config = dict(
    dataset='patchworks of several textures',
    crop_scale_min=1,
    translate=0.06,
    arch='resnet',
    stem='single',
    widths=[80, 128, 240],
    num_labels=44,
    optimizer='adamw',
    beta1=0.9,
    eps=1e-08,
    max_steps=21100,
    epochs=111.8,
    final_lr_fraction=0,
    weight_decay=0.1,
)
Rows from block 3 of a small multi-label image tagger, named by matrix and row number. Rows with one number belong to one channel. Each number is 128 + 24 x the weight over its row's rms, rounded and kept within 0 to 255. All counts start at 0. Numbers have three digits each.
After each channel's rows are labels from the 100 images, of 14848, where the channel reaches its highest value: "top examples" is what is common among them; "lies over" is the class under the peak. Only what is clearly more common there than usual is listed. The data: patchworks of several textures. In brackets: how many of the 100, against the usual share in percent.
# convs0: first 3x3 conv (model.blocks.3.convs.0.weight, 128x128x3x3, each kernel summed), inputs 64-127
# convs1: second 3x3 conv (model.blocks.3.convs.1.weight, 128x128x3x3, transposed, each kernel summed), outputs 64-127

convs0.99:149111116106057153149117099157101095128092117166121150110120132143129102200118129140169151145141103123115148144080115118125125141119091136138140122119120105122113123106103098084092096123106108
convs1.99:136121148126194121129130121124136152112128121146150131151137168144147149126135130127119140131089175150125100152180129158093113132148136113152121138063136129166139164138115149108148155161147147
top examples: diamond (46 vs 11)
lies over: diamond (39 vs 3.1)

convs0.100:132124151108130099145137113122121116107111114134111102086076063096131117076139139152109134150117127128097136124087142116143124131120098126090111121123115124134123131107130068120131141130145123
convs1.100:143132178165101133147122145154129209145116117127081118091054122104129150123178115102125124111146125111147077138131130147136119137151115113107118157136131113144154141157117173141129127115145105
top examples: plaid (66 vs 10.6); bubbly (37 vs 10.6); centre pattern: plaid (28 vs 3.2)
lies over: plaid (63 vs 3); bubbly (36 vs 3)

convs0.73:129115117089127064138105131130119103096117104125099140087102150137136135181124124125128149127116120136091125103130133120087114147060156129129064098143099141116088137122105117072139118127110111
convs1.73:138125152133123132127140143128170168150142149147099104174147092149150121135171106112152177141116147133148138149104143133138174175146176123129166160109140153134121138139154144154173123186149110
top examples: checkered (36 vs 10.9)
lies over: checkered (29 vs 3.2)

convs0.66:114117122155116168112143123141136179147119159125104112125126172126124119127130144112159110153172129112169114070116134121153119147137064102097089124121154121132142145126114142142140117111122137
convs1.66:121141136103162120134096139173127076102096117115138130140101131116141135118126102170129089127147134100154185092149103144090151091113100164139112111125111128107157110102115172115143161120126154
top examples: honeycomb (41 vs 11); scaly (34 vs 10.7); looped (28 vs 11)
lies over: honeycomb (38 vs 3.2); scaly (30 vs 3.1)

convs0.59:128093132093106086130147112139139107116132147118128153121164105091136102107121136151102140133122113152058102129143151129120140126113194142150063120135130095115146150158128124069139143133168121
convs1.59:165131126121125063104149104135163163112139164120105153125158116123141107156128131150106167119109113087101104130121138089119156138155073135134129131091081108124072126097138102121135132134112160
top examples: triangles (53 vs 10.8); dotted (34 vs 10.8); looped (27 vs 11)
lies over: triangles (50 vs 3)

convs0.51:100114191130071115171098133122154125137106140136131136128148126125127135034103126092111144131159100124118128127130093101146131144104137117109130125110140136083115096143126135141170126074118136
convs1.51:148129095120126142105123111135160147095121123112061129121114127127118152102144125141116106091120136131138124125103141124118137102139130134122117132100133129132144135135120121125120127127132152
top examples: black (74 vs 45); brick (29 vs 11.3)
lies over: brick (26 vs 3.3)

convs0.98:125111142135121231126113138106151115189118142125071128101131156110123110133132133113087160141168110142131109090105121136157152144071098121109118162133147150130120174116117129120121116134174127
convs1.98:146147121101171147103111144098098112146114119131172141118130120134104135132144129141103151122090088159181116139149121132110131129114112156127130080083153123130109124173118074122114160146119146
top examples: grid (75 vs 11.2)
lies over: grid (74 vs 3.3)

convs0.86:142141125093111094115118123059121126113135104140140141095112154129125122176109121122097116135121123108097098097113131148126079109089133154119087092124115136111097147124060126173100152126136129
convs1.86:129155137120133101137126158152135122129120143164126131159109114122124163137151144121149175148106149160116193170133167147131130127129161142156156179157120133160136116169140152132168098164134133
top examples: plaid (77 vs 10.6)
lies over: plaid (75 vs 3)

convs0.40:133114130140112171117114162147125117168140155118102048149146133141145154140131124065104103138101101087101146105088148125133138148097116108091154138155084145120099158136121122147138114115072139
convs1.40:143131139138100091147119098130113131109119113140121164176115098147112119097148123128157103141170134163109129155128102052122097149141125138148126084124169110127114104149155092106131103170165096
top examples: labyrinth (61 vs 11.1); centre pattern: labyrinth (25 vs 3.1)
lies over: labyrinth (61 vs 3.1)

convs0.74:121057131130140118110129176130121128124139120152129149158151108198127136142123127192119126136135132141165136152148141147127153131117145138144072120143144091126129129114109121122113100129155138
convs1.74:136121154112134153114157085115107091118122127122137140140156128133147122105113102121128099102091133138120133143112125101113174134111113125115147147116142048143099123157135156110138077120129118
top examples: rings (32 vs 10.8); looped (29 vs 11)
lies over: rings (25 vs 3.1)

convs0.8:139133126102118088131136133048122128120170101131166091155160150121148107122102121104136126124116129118053112134129130128102203117104188132138094070130125124124141127127103159164131181111147131
convs1.8:122113144102155101123133130139143144083139101104104137143121127129128145139150116163094130145074096107138147128135119108124098133130054151093107155085081125115154123105115147118131084129125136
top examples: dotted (92 vs 10.8); centre pattern: dotted (31 vs 3.1)
lies over: dotted (92 vs 3.2)

convs0.55:118125119125126115122103119129119153138085134116101130167077079147160120166122134127135120161127118144107108121146114128115140112119124167095130123098142114127121204097132102143158138153157119
convs1.55:099129124106135095132066106141112119145102116118123140098120117135136089118118093111119140102104109126129146144119116109131137102101123118134125126131137121138073091100137100138138113131133094
top examples: cloudy (29 vs 10.9)
lies over: cloudy (26 vs 3.1)

convs0.67:132106116129147111127098111144123161116164118120123133143157138087161141089139127160096146146129120173117117117139151134145087134143126072091080118146121162131125113116115096073134123114147136
convs1.67:108099138142122142136144130122110050114085133107138144142146093129099108129099114105123108132137127102123113154149128085123222145108086150138110166094135098145155124124141126106105113137113111
top examples: spotted (37 vs 11.2)
lies over: spotted (27 vs 3.2)

convs0.1:156140103125034105129121122133141104150135119096129139154110152135133101183139131128111154168152090149132149134102121124141153134105048158117131135155130125097147113121138141119125127145125124
convs1.1:125125136125133125166147148080114132154116100127164142142078139127158131132115140127133122111127114132128143127122167112068140159161134107143109129117123123135142109124134122112151148126146145
top examples: woven (33 vs 11); looped (30 vs 11)
lies over: woven (27 vs 3.1)

convs0.92:129122142151110118139124110135147154099116120101125146143115170125137142166113136122114138145116135139102148143077110129136095120114090155130132081133090143140077117124067099105103127123117130
convs1.92:095132107086131118132110120120103086111098127144123117104112112120124124152122131130095152078140120122097105109139132113097158161087113093133138194122133114110086139108118169107132107174134101
top examples: bubbly (32 vs 10.6)
lies over: bubbly (27 vs 3)

convs0.77:125126132118095136120134122172143092145086148123148105123151124119184113159114150106135132123121101120149124083083127133154133140056112082148127123156140121113145110132143138117157094131138147
convs1.77:109118149133087138167166128090127120111115144143174156154157117140135122124119131117122122116121136134154135137086146100110111127142146109137137139136126144175091116131155140145084134139138061
top examples: grid (38 vs 11.2)
lies over: grid (33 vs 3.3)

convs0.41:140108139143107155149134076159127139134131111113101105153147131111146134127120142144132104113156119105190174159115137122120109124113127118111144157098133140130089116115150140108126067111055134
convs1.41:141116123124121091153119093151121145092106129116159141128111108142130116149134145164127073136127108092129189132126133116120130139114120141133096103076083136119122092116113154055156110138146133
top examples: crosshatched (49 vs 10.6); scaly (49 vs 10.7)
lies over: crosshatched (46 vs 2.9); scaly (45 vs 3.1)

convs0.56:131129126121139161128134104130122126122116107141139026097147099054136149148116118054125127141140120125120148138115122111122133116120150137122146148108159078128113137123179120111137144128032115
convs1.56:155130102124122162155123134156108185114092098123135154071125137167125129139139158170120066114139089117150101123126142131121143121132150127127151098115092053137092126124082117096132106120167132
top examples: spiral (72 vs 10.9); rings (32 vs 10.8); centre pattern: spiral (27 vs 3.1)
lies over: spiral (70 vs 3.2); rings (30 vs 3.1)

convs0.68:097106114164120152147131159048127133119094131120037125128137156114101103126112102101130105119086117132133136167138119109140150120151128123164135082095147142117131134102128121142122153127127138
convs1.68:144106146091134142110098113115130163125134101115140105125066118109109127125176146175115136141101163085125078132126127127130139099079134134083111143140141123128158089115056061069147153138137178
top examples: honeycomb (76 vs 11); centre pattern: honeycomb (31 vs 3.1); checkered (27 vs 10.9)
lies over: honeycomb (75 vs 3.2)

convs0.95:133128134126142117145124075112122136094130101175166159106082159052129132118133157136128127125115134122117138147132140127152110118132101137134056127132091056113112147136135110122112153146084132
convs1.95:107122171125170108121112160152157133135118130136108097098136126158126144131113126143170136127116115110143144135127133135142112099176117120135137124111145179153073127168121141130163121122122092
top examples: spiral (59 vs 10.9); rings (39 vs 10.8); centre pattern: spiral (27 vs 3.1)
lies over: spiral (55 vs 3.2); rings (38 vs 3.1)

convs0.111:106109132150130156121148053107124122144152089142126175135085121132133151110147111218073141138116119129125108147125136132092137135156156118139136106125143086157086110110105100094164132122125127
convs1.111:108130124106133092100124117140135112135080153120110070152105155135115130115105135102161106102121113132101120175139129100127119117107125128139107158157178114129097144093171140145140153132140107
top examples: labyrinth (53 vs 11.1); rings (28 vs 10.8)
lies over: labyrinth (47 vs 3.1); rings (26 vs 3.1)

convs0.5:149121152112121127117124073109146106103084144116100126133088086138125113131129133145089151155174131090108139087118123139153117132093110134088077149108076094161070093151144090126111115125140121
convs1.5:152152140141134104130144085140125161143145150127138151093126119155110141144154133075171093127096106147192142126140167091104113125124139131186105142166115120106127137146130149130168067122082121
top examples: cloudy (53 vs 10.9)
lies over: cloudy (48 vs 3.1)

convs0.60:139122129156111185109126132151130092154094140134121127135186128121126144136131120144176132136158118116154091118111122098144177133133163144161155107121163112133117095099150152095127101104131135
convs1.60:120115112034123090148137115064121102111109061111138139111157121115123118142124113157099081116088117124097109084110134125117059126115132111107091110136138126128114133145069098128109168103112120
top examples: grid (47 vs 11.2); honeycomb (30 vs 11)
lies over: grid (42 vs 3.3)

convs0.11:141121107123178129141158136085163126155119113147089163137149127151123139163125147169136092137137128124141149126155127077138165117108110128128125120101127110119118127130124130140099106144104109
convs1.11:113125083117124107097121105087072157134106102160138116178123125123148136113090098148136118162103094125098142125097132128129138113138132135120117152105110119172137090155124103087148133137138117
top examples: purple (74 vs 45.5); labyrinth (37 vs 11.1)
lies over: labyrinth (29 vs 3.1)

convs0.16:141135111125115103144117135129165133160102131144120119116122085116140113095110117117133128162151104128109133127071081132148119118087116136132112116156134139135121135115130105158139125128130112
convs1.16:133128132139147156087105109148134138142113130101144134113130133138113243133152147135108118136124121129147131121120098114118151125133127123102125143102117126138139095131120171114121135096117125
top examples: cloudy (46 vs 10.9); plaid (28 vs 10.6)
lies over: cloudy (40 vs 3.1); plaid (26 vs 3)

convs0.69:172090141126158135100122139106129114131136128140104132134149125120055155151129096110125138146139140135122127136116135120154146055118121155120135137073105124007117145111113129131113139139124138
convs1.69:101131087139106119098102138140082131114133137077091113128116124121115101140096126135105128135128077116125115130134136187114140097106149107120123130119142131036118106128150136140174128132134141
top examples: brown (76 vs 45); wavy (33 vs 10.6); spiral (29 vs 10.9)
lies over: spiral (26 vs 3.2)

convs0.104:131201129073126135101122198144126155120164108150113150090165111131142130151120121103118133125144109125098122097087115128119159144089109156110089098129127169108149152151110137145122134125114107
convs1.104:118087120145130136145146142091121115107107130137131128139146116126111138129115119146102148138121103161056093148131134108127130132150089121134188071127137112122183155136125117117103115118172108
top examples: grid (70 vs 11.2); centre pattern: grid (28 vs 3.1)
lies over: grid (67 vs 3.3)

convs0.3:147113130093091121127135100126105102130142082150156108120150155146153082126077072089136165126144137136110112136101147103154112126089144114102109116112124100127094121100091136141152129077103111
convs1.3:120129116114161122106150154130150146125115118156112149150139144150154155100137145147126140042116131113135123135176164121121112117154130101132109135089131155114121188133133119123095102154131148
top examples: brown (81 vs 45); blue (73 vs 45.1); plaid (36 vs 10.6)
lies over: plaid (28 vs 3)

convs0.65:105144161121062119127151124134158108127141116130128125136150120125149147045097150111124118110146135122106125100144170108161141102091115102096110121140144120107119089126123147120171098107125095
convs1.65:118124087130091139124157127138159107050108139146132150119140107137146139103075058134134143040138135143143131140094133134126139119151137145135134135126126126144139130118145145143156134135129158
top examples: honeycomb (34 vs 11)
lies over: honeycomb (27 vs 3.2)

convs0.28:157111112153134137138122102128160135132088157148134106097142098146132117156127144143117130135123124173129138153153106105130075115126139134131165086114128021118081120091147087122102081135079128
convs1.28:118116163115183134121137092166096083131119095138117144120090134077125135106134119124152106128089129129147089124120129134148198130095144139149116159152121115130077136161121191111140166101129100
top examples: bubbly (46 vs 10.6)
lies over: bubbly (41 vs 3)

convs0.34:045104147137145142141115137126122129121162128132115129122175121127104141105152079123109123116096136165133112138173156130148157132144122135135140156076119153151148137126100114118099116157154135
convs1.34:152128120136138133075126111134143155094098131136105121127138157133118134139097129169094106115124170120098118105099114127117104110121150089122102105074137124094090117125140137153161119091134168
top examples: dotted (42 vs 10.8)
lies over: dotted (35 vs 3.2)

convs0.108:145073128137133122145126096181079151114125150153130101150148106126131183180144122152121130096117140130166131162138144137136150152110141116158122141136127122152124139130095088098140150126119133
convs1.108:113132097092121095111108106113116094105109104069102167128109144123129076175084138080134138148114101108064145127092136076091109117138156112146099125146113126118101110105141123109109126101108080
top examples: camouflage (40 vs 10.6)
lies over: camouflage (37 vs 3)

convs0.81:114138127120130092124124100123133121115134119123128196107139130083133131134130133165165163138140126128119087098126128115119088120108126129147017136135142081131135116127147127138132141128165125
convs1.81:146119124152112142136123139180123138122122122133134069131126118184137126134135149131059047121136105114122177145141125127141143144152127119108228110094073100119105124128123145104132099134083128
top examples: rings (38 vs 10.8); striped (35 vs 10.8); labyrinth (32 vs 11.1)
lies over: rings (37 vs 3.1); labyrinth (31 vs 3.1)

convs0.50:184165138119146116106146111150090126145131146142163135125149119125157153139131172154136106180123142118116136079030106118140116132134105136112123135141104116105147087122129117123081109104134116
convs1.50:131140090130123169169093123114071144131131114155110135119155104126145129120092108130149138108138084148115115124128159113123147147143129083143130123116103121184153146129146122119110104113144155
top examples: honeycomb (53 vs 11); cracked (32 vs 11.1)
lies over: honeycomb (48 vs 3.2); cracked (26 vs 3.2)

convs0.94:134149109105145195134117145157118162121134106112098150086128116124123129147135088195109111125127103128144106106112120132096115123119165139124115102127061171130145112126098112107143072118106132
convs1.94:131135102131125060138140129124137138144102147099119127120117131090135117125107152095165148138132118123083121134115136090114075146172090131162120116118218139139099148125176139090139108117104123
top examples: grid (54 vs 11.2); labyrinth (42 vs 11.1)
lies over: grid (49 vs 3.3); labyrinth (40 vs 3.1)

convs0.36:124130133091135088122102150086141147156157112126179132154121157142144132170140137139122132146094136153143132147117138121133193151087149103109124114136167143125108139175156087205141183144115144
convs1.36:134111134101131107125104143061128133098100102095108133121189119125085090112137138094108112121124147071082146085130125146099062119100125153112098129162119113130056148134135151099108087128120106
top examples: dotted (44 vs 10.8)
lies over: dotted (41 vs 3.2)

convs0.20:138124121131032122091123120128108114114112127117124140133137135132147099125089152142129174149177096106129130128132120114122124131118118160124138137112148123092133093119137132140123121116117142
convs1.20:131140137119130095133114114091136145157128103089179101145124098120127156122129143127121089078113126133102124093139185121095103147162142121132105111109117132108119138144103111118106150136131126
top examples: purple (79 vs 45.5); brown (73 vs 45); cloudy (36 vs 10.9)
lies over: cloudy (30 vs 3.1)

convs0.97:119084127127116126175143168156140123145116103142140070140152133147139117119134109104123126135136135136138156149095136138127115138131130151108181119110143042151116135125129108112140119129073113
convs1.97:135127107126139112125121123166126106127115147119129117181124124134128149135158131100097137151119138100132105096159116139125154121121130109145104088124142000133077124140152151109148129137152130
top examples: wavy (47 vs 10.6); rings (38 vs 10.8); spiral (30 vs 10.9)
lies over: wavy (42 vs 3.1); rings (29 vs 3.1)

convs0.121:137102131035123099157120122127138114102156107149139132124117066110131149124132136132115141136093141164076122173121145152120164133095197141097123109129127119144110155100084108123143148127121130
convs1.121:113126089124140111118111121141160174091141149083080143164144134127132120100107117106133105097144133080108170135159121134139149124116109109088092123133085130106114107108150144110129124112149144
top examples: dotted (67 vs 10.8); rings (27 vs 10.8)
lies over: dotted (64 vs 3.2)

convs0.25:123023124091131124134120116125149097091169133138131149141180087144136141137143134133118148095107139154104137166147132133136171128077166151107146141124088133137132157112124128033116148127150127
convs1.25:118133094128119079114117146136140176120082157073074161145149090135109123136125111127131123130133116061078140111143126141133143122114105111114113112095108127130085075104156130045146093124135133
top examples: dotted (96 vs 10.8); centre pattern: dotted (40 vs 3.1)
lies over: dotted (96 vs 3.2)

convs0.117:109135132124088101118118108109120127124137120176124122141128130132154059000099130129141102112098129117109115100151093117140128084111139126118116121156129118128124100136144129131092133117126131
convs1.117:091145113147119122153124141114138167112101131140147132146122119120142053151118093147119136092152119114123135113130113159150118106144099160130134128121126123159112141146122097138176120091123132
top examples: honeycomb (33 vs 11)
lies over: honeycomb (29 vs 3.2)

convs0.57:112113143122079116128092132094089122108109129118096131168138126134119154155095100065107114153112128139128124146107111137113146103106139108101109170099156131116110161167116125155105127135138168
convs1.57:146140129131118097146183124128143155091136131100086099138137140120104159126139164112138118151082159124151136077142121072089118132127139117149110124110136130113116150134118130130154122118111157
top examples: cloudy (33 vs 10.9)
lies over: cloudy (26 vs 3.1)

convs0.110:110124126150134085117132104130142136102114132143141144142113141112133140118145115122126136131110114132133138129116133140140121117146129128145061137139126059139109110125080107112145130131163131
convs1.110:091128143116115113133124151141108083112118166133096101136126115142104102120106125102139132104154129114097119113123125115127119122143095124118111118131180173114109131117137152106109129113102124
top examples: rings (54 vs 10.8); looped (42 vs 11); centre pattern: rings (36 vs 2.9)
lies over: rings (48 vs 3.1); looped (36 vs 3.1)

convs0.118:107167126119119109133104182088128150127128114151114168113142114117106110114118126098050120117120142140078138123140134135146045126141140116118132081119123139114129167160139128157120106120150114
convs1.118:141098123150153111124115122147135116116120148121143134112118149083113151125128127199089122141130107127122138135131107150099076137067082146137152117075161116122089126125121150128145113142127166
top examples: wavy (80 vs 10.6); centre pattern: wavy (32 vs 3.2)
lies over: wavy (79 vs 3.1)

convs0.96:140135127121128109124134167102154121133117138135086154084171124112111115118111124118105152133132136126061134119122138133162197127134117112145142038156070124124162146135161138107136135136150125
convs1.96:123136129100122095103107091116129101127098127133165172103117119086106128152135117157070127127144098131082106120121118097112132126054079152130123136098104116125130110150135101067111148139085151
top examples: wavy (58 vs 10.6); zigzag (52 vs 10.8)
lies over: wavy (54 vs 3.1); zigzag (45 vs 3.1)

convs0.6:123088129152116128109115122142125135115113096106088120147060129153131129091143123107148124097071117122112102128106154151075177110135142096131128103143142116098121123116096111131142127106110156
convs1.6:136132127106110066106134144126157111121127139090107127098104118139138127123092134098106117140124104140118153104124139107125066108095126150137114137125154134122068129119135109113100102166140147
top examples: checkered (33 vs 10.9)
lies over: checkered (27 vs 3.2)

convs0.7:131119160146114135113134148122138117108124161140150144139063172132116168078142129094151107147078144126118088148111144137137124120150158113118150145128158100114127161160076138149146143128143127
convs1.7:120100103133097057134122123147139110100130152094128081125119108150144117132087109085100154132092121145134126108117118111085101130114099123137159100093119110101084118130139096104130066113106117
top examples: rays (61 vs 10.8); centre pattern: rays (33 vs 3.1)
lies over: rays (58 vs 3)

convs0.27:123141123098124126114077126119108115096142103094157159130143141121150112193115160100109147160088149091091141110145094139085136159097120159111124097129088132147134132118095113136070116147150165
convs1.27:090090115114194115157135122118117114077126111138112159155079107104097119138129137065170108143095144141136169130134104089088168178139139095139113139148101136149125181118137138102125127114114124
top examples: camouflage (48 vs 10.6)
lies over: camouflage (36 vs 3)

convs0.115:133141117112120112126127085110129121137151116118124100091149130000129132140110120057152153135121121138127110102121132131107109121115141129135111146125142073123137134128140145134132137130109115
convs1.115:119123133129118128130124123160118135129124108134133163123149119219130132112136122145074028120112122145128162121137135128122155129154156127130196117092103136133073106130112132118125048126146136
top examples: spiral (61 vs 10.9); rings (39 vs 10.8)
lies over: spiral (56 vs 3.2); rings (32 vs 3.1)

convs0.112:122080117045116062115130134129119169126171130130133127222170153105148113113149120126089100150126122085125094106140129115113134108112103123122105135131101139104135154183095178090149174125128131
convs1.112:134133163135093144137130156101128031108091135108090105130137080123112143135146103114138119131082161089129098089128138092104115100134147139095120118181096133145146092041148122120135127127117131
top examples: spotted (54 vs 11.2); dotted (39 vs 10.8)
lies over: spotted (51 vs 3.2); dotted (31 vs 3.2)

convs0.64:110137144119134161154117134113163145122149136151149151083137132150147131081128157099153172155130155148155115147105125152156120145113118133096143136121064167168134133137105141122153099146158140
convs1.64:124100130127127118109108098157099101128110127119129116115091130074114100133082121126100135079141089116112133132124120129093120070122120110146114129113141127082082121120131121132112162111104100
top examples: rings (50 vs 10.8); labyrinth (30 vs 11.1); spiral (28 vs 10.9)
lies over: rings (47 vs 3.1)

convs0.103:150080138123119171132171064126139131139136184160172129127115111167139123109146119119112159145097138160116116117129122124137144104102164144147164106127071125164128129108096111119123126139082118
convs1.103:103136114117144120118072132134136093127104122112136098168117131112110127129101127125179142111091109142094115146112130107127138129140093126141112173119202151106066133135130145115163111152116131
top examples: labyrinth (52 vs 11.1); grid (46 vs 11.2)
lies over: labyrinth (48 vs 3.1); grid (44 vs 3.3)

convs0.63:140118134097149078128107128121136156071130153150125101122152085128112127182144151050120132142063135134147123154140096154151087138077067149100110109138144149147120145114114106165128110122143119
convs1.63:112110085102124120128198118137122136119143109182135142057092145084131135118091125133143122111125093111125128103125107120087163130120143099139155124114150103083093151120140179131153114141107133
top examples: bubbly (53 vs 10.6)
lies over: bubbly (53 vs 3)

convs0.48:134122121146143219122134145092139085162138129136093133130168167078126143111122117142109140119127122097149095148137141125166131131132200122151146174131159131124146155121138126147130178123185121
convs1.48:136126119101128139136108110104156131086125126071131107115111060149125120129138125147118137139111132131150155057139131140115085132103082118109115080087135124130059081110100081123135060144087139
top examples: grid (89 vs 11.2); centre pattern: grid (29 vs 3.1)
lies over: grid (89 vs 3.3)

convs0.24:110158114079120154152095123159152121103074120129094118099098042139132130118113128157169105088126087145157151116108105115140126110101126121136128130121125105118125108130130060053134069117148130
convs1.24:133092159170165169117154110100120168132150121132166130105126187124152145143139145134094150154124104123100046135153146139121166144128120116132128158168140130137094116105130165125166179139106134
top examples: triangles (34 vs 10.8); grid (34 vs 11.2)
lies over: grid (29 vs 3.3); triangles (26 vs 3)

convs0.58:134132127146139196143129136109142098153159167144126113152106125147136133115166125177136122151168141160138119116132125123136133128150134149147140111115116137163116151117147108143119126127158120
convs1.58:124176110119112077124120093094136120124117109097116139117161080096111144116120141089114134143038097149084107117116135081099110134135113113115139136106120121125096116119137128111122094110100123
top examples: dotted (38 vs 10.8)
lies over: dotted (36 vs 3.2)

convs0.2:104072122151123122068094087140139091083131124143130083108101082146126137108145093133111101113125132148122145129136127123121128125103134110150152149108131157132112120095153095119149075133108127
convs1.2:130125158131142100129121115153109098103110162119130158159128112126134095150091111088160087143135122090119094089135111090112131129113134124146094111144109118080059137150127143116102131136074112
top examples: rays (57 vs 10.8); centre pattern: rays (30 vs 3.1)
lies over: rays (55 vs 3)

convs0.119:142114163138139050134132134105111140165104125127085126136073127134115113140151090109122149136103118139141074121127109105175154134144126120104140127131140127116125139146082103140117157114099141
convs1.119:135125135119126085121121139149151109122152144089128123109101102137104160129126110087123114134105110131139154126129118112109116108094121133145135124114143116103042146126132105127130103141144155
top examples: plaid (33 vs 10.6)
lies over: plaid (27 vs 3)

convs0.33:103135113126153136144140125135127123069116132141088128130153128139059161116129176082122058176064124105112131122114111126113114101117141146104134113117152138093091123124127129150169119109126071
convs1.33:140133131126114146137166132144172114105138128169159123136124112112128119120107121104121130114122157108131147130169114155087139143142151065134144107129116137135133185133138128136092133142128183
top examples: brown (74 vs 45); bubbly (34 vs 10.6); cloudy (32 vs 10.9)
lies over: bubbly (30 vs 3)

convs0.18:122157122150118117123147159154128165157099145086133099123140084089148126166110135131143134139149119152130137062132141102145157109160122112115087147122182150102142104126092126157114067132115149
convs1.18:134083125123141089129112141074125111149127149121113162127134112165116137096157109119117101126100160096063142038167126126132122117083125151071125094125109110126139137070119192125122134121129123
top examples: bubbly (55 vs 10.6)
lies over: bubbly (51 vs 3)

convs0.114:107080123103106146121131132161136094139150134132116120117141135138104140142104119118130106115092115113116158120135126116120141111127126121201152143144121161108175125142078112112132122109134116
convs1.114:136055117133148091104118113102093171120094108106132101130100169103133133119142131144124150153124151093143053084137137103106135149075108123079117133110130125120082129106130149118147107123104139
top examples: honeycomb (76 vs 11); centre pattern: honeycomb (28 vs 3.1)
lies over: honeycomb (74 vs 3.2)

convs0.52:145116119145133121114123124153103116127150103115157142185142145148141119125108138099179110111133126100082156127134119106113134122141136112158150120102096122128156120094079136189120132123091132
convs1.52:125123107059119105119102124107131119121122107108117136132129101147109125138122130175032141131123122127064134111132104098108119131100089139108133155097107124123118113094103102065122129148128148
top examples: triangles (100 vs 10.8); centre pattern: triangles (32 vs 3.2)
lies over: triangles (100 vs 3)

convs0.39:129136148093143095156141192096131153151145153138119097192144170185102138096116136123090110127119132112140110124123119132147085121161110145160094082128098075131126158154125111152115137113102109
convs1.39:146130115112108101124114047114122126145151111130129152078129120108110142133131098112167098158072119117131145119159132143091126123145141093127148125085086085131134114111104133087158086116138117
top examples: honeycomb (42 vs 11); spiral (38 vs 10.9)
lies over: honeycomb (37 vs 3.2); spiral (30 vs 3.2)